config.toml
encoder_arch = "efficientnet"
model = "contrastive image-text model"
dataset = "views of escape-time and Newton fractals"
train_examples = 145000
image_size = 64
crop_scale_min = 1
horizontal_flip = true
translate = 0.06
color_jitter = 0.2
tokenizer = "word"
vocab_size = 29
loss = "softmax"
embed_dim = 256
encoder_norm = "batchnorm"
encoder_activation = "gelu"
encoder_channel_attention = "se"
encoder_drop_path = 0.1
encoder_depths = [3, 3, 9, 3]
encoder_kernel_size = 3
encoder_stem = "deep"
encoder_expansion = 3
encoder_widths = [16, 24, 48, 80]
text_encoder_causal = true
text_encoder_width = 320
text_encoder_layers = 6
text_encoder_norm = "layernorm"
text_encoder_norm_position = "pre"
text_encoder_activation = "squared_relu"
text_encoder_mlp_ratio = 3
text_encoder_head_dim = 64
text_encoder_fused_qkv = false
text_encoder_bias = "all"
text_encoder_qk_norm = false
text_encoder_parallel_block = false
text_encoder_dropout = 0.05
text_encoder_inner_norm = true
text_encoder_positions = "rope"
init = "trunc_normal_002"
residual_init = "scaled_by_depth"
optimizer = "adamw"
lr = 0.0015
beta1 = 0.9
beta2 = 0.999
eps = 1e-10
grad_clip = 0.5
cautious_weight_decay = true
steps = 2900
batch_size = 128
epochs = 2.6
lr_schedule = "cosine"
final_lr_fraction = 0
warmup_steps = 580
weight_decay = 0.4
Rows from block 9 of the image encoder of a small contrastive image-text model, named by matrix and row number. Rows with one number belong to one channel. Each number is 128 + 24 x the weight over its row's rms, rounded and kept within 0 to 255. All counts start at 0. After the name is the row's rms in percent of the matrix's.
After each channel's rows are labels from the 100 images, of 14976, where the channel reaches its highest value: "strongest on" is what is common among them. Only what is clearly more common there than usual is listed. The data: views of escape-time and Newton fractals. In brackets: how many of the 100, against the usual share in percent.
# convs0: expand pointwise conv (encoder.blocks.9.convs.0.weight, 144x48x1x1), inputs 0-47
# convs1: depthwise 3x3 conv (encoder.blocks.9.convs.1.weight, 144x1x3x3), a 3x3 kernel
# convs2: project pointwise conv (encoder.blocks.9.convs.2.weight, 48x144x1x1, transposed), outputs 0-47

convs0.38 096 [ 94 115 144 144 160  96 142 130 158 107 108 127 124 128  96 161 103 147 109 135  93 128 127 186 138 161 176 150 113 118 131 125 118 116  80 127 118 160 120  97  92 131 135 146  89 140  92 132]
convs1.38 097 [ 96 106 100 108  95  99 149 123 118]
convs2.38 076 [150 123 123 181 128 107 101  96 142 139 133 114  82 184 146 125 103 116 135  95 113 136 125 102 164  86 109 107 174 171 139 148 119 153 135 140 131 106 141 122 125 130 100 161 143 106 144 118]
strongest on: Newton basins of five roots (65 vs 12.9); pastel (48 vs 14.2)

convs0.135 082 [143 130 107 115 106 144 113 149 142 155 156 124 177 103 154 102 135  99 145 132 158 145  80 111 157  67  97 102 119 160 111  96 139 178 151 129 142 145 152 155 117 131 127 136 140 143 143 115]
convs1.135 095 [131 115  92 150 121 114 145 179 120]
convs2.135 071 [ 80 140 115 134 133 136 140 151 149 121 143 141 146 110 144 103 127  98 137 134 190 142 130 120 129  82 115 142 155 128 138  79 120 134 133 133 157 132 132 136 118 145 184  99  72 130 158  91]
strongest on: grey (53 vs 14.4); burning ship (42 vs 9)

convs0.76 087 [135 111 140 106 166 125 112 143 165 196 123 126 152  92 131 155 138 105 108 154 178 142 107 102 162 114 115 106 128 124 124 138 173 137 126 151 164 134 155 137 150 149 117 107 106 155 100 139]
convs1.76 095 [118 106 141  85 137 119 148 106  89]
convs2.76 083 [152  84 131  94  84 122 129 117 138  76 160 153 133 150 101 160 100 142 107 183 157 149 102 117 161 122 165 144 128 132 145 100 145 113 118 135 141 123 144 103 141 170 156 132 130 131 134 143]
strongest on: Mandelbrot set (32 vs 12.1); Julia set (28 vs 9.9)

convs0.44 100 [ 91 162 161 142 150  93 131 137 156  95  85 116 132 137  71 120 139 119 117 140 103 113 126 143  99 119 105 129 112 112  87 161 114 141 123  90 147 132 144 171 120 100 118  96  95 127 114 101]
convs1.44 103 [110 135 118 137 185 155 115 149 127]
convs2.44 096 [137 127 157 109 133 117 147 150 156 136 139 146 143 115 117 148  96 106 104 122 179  99 117 132 146 102 161 169 110  97 132 111 164 155  74 136 161 132 122 124 147 175 159 141 106 138  90 140]
strongest on: Mandelbrot set (40 vs 12.1); vivid (36 vs 14.4)

convs0.111 095 [109 115 154 108 106 101 137  96 118 120 154 135 131 118 120 163  98 119 116 158 126 135 116 141 145 134 156 139 107  98 140 132 139  64 105 174  94 158 131  85 132 120 133 121 156 115 112 193]
convs1.111 111 [122  84  91  99 110 120 127 128 153]
convs2.111 091 [111 134 137 117 130 100 134 147  73 127 159 141  89 152 137 150 134 127 143 134 146 106 142  94 126 111  95  75 104 177 147 151 112 120 113 140  91 134 107 164 128 145 134 156 162  90 143 100]
strongest on: pastel (35 vs 14.2)

convs0.100 134 [101 140 165 136 157 103 103 125 154 114 109 121 166 141 110 161 111 116  97  83 113 137 162 143 114 172 155 158 120 128 148 152 133 111  74 123 138 153 124 148  99 129 130 163 114 157  89 127]
convs1.100 126 [168 127 129 132 119 100 131 105  81]
convs2.100 150 [149 146  99 142 117 160  82 119 120 129 117 122 141 124 162  99 129 144 146  81 138 151 157 119 117  97  95 136 183 153 144  98 121 199 160 116 120 119 131 139 115 110 165 132 134 130 133 111]
strongest on: Newton basins of five roots (70 vs 12.9); pastel (45 vs 14.2)

convs0.140 092 [173 117 107 119 108 133 151 127 155 121 138 145 146  95 119 110 128 108 116 146 155 121 111 115 110 111  92 149 131 118  86 111 129 126 155 147 187 119 157 111 170 141 128  76 108  94 136  79]
convs1.140 081 [135 114  98  95 101 122 127 115 173]
convs2.140 080 [ 88 127 141 156 150 114 151 122 119 158 105 120 113 122 128 122 159 100 148 158 150 130 122 117 132 104 106  96 124 101 135 201 132 138 121 138 134  99 148 154  98 138 111 107  95  91 142  68]
strongest on: pastel (79 vs 14.2)

convs0.81 098 [132 143 121 157 122 133 104  93  98 113 123 101  76 148 110 112 188 157 114 123  94 128 140 135 157 149 139 109 196 140 135 132 114 149 136 120 108  86 120 113 108 124  88 146 121 140 154 131]
convs1.81 104 [103 113 156 117 109 156 163 128  95]
convs2.81 097 [146 106 108 138 154 129 102 100 108 129 164 140 136 162 131 151 126  87 136 117 130 133 153 104 158  78 122 132 125 149 168 153 143 145 134 177 153  99 128 164 124 175 126 182 134 121 119 108]
strongest on: grey (35 vs 14.4)

convs0.54 097 [148  93 137  93 120 122 159 111 102 113 147 181 122  96 180 130  94  97 126 157 141 135 122 116 140  80 103 118  98  95 155 147 125  97 140 157 148 169 155 130 138 147 141 127 139 127 112 133]
convs1.54 085 [122 140 157  86 132 163  99 114 141]
convs2.54 116 [ 93 141 103 155 117 131 116 129 150 147 110 111  62 121 175 104 143 117 142  98 124 107 126 108  99 118  81  88 133 155 144 143  79 107 140 104 108  85 109 116 127 129 134 114 113 111 136 103]
strongest on: grey (32 vs 14.4)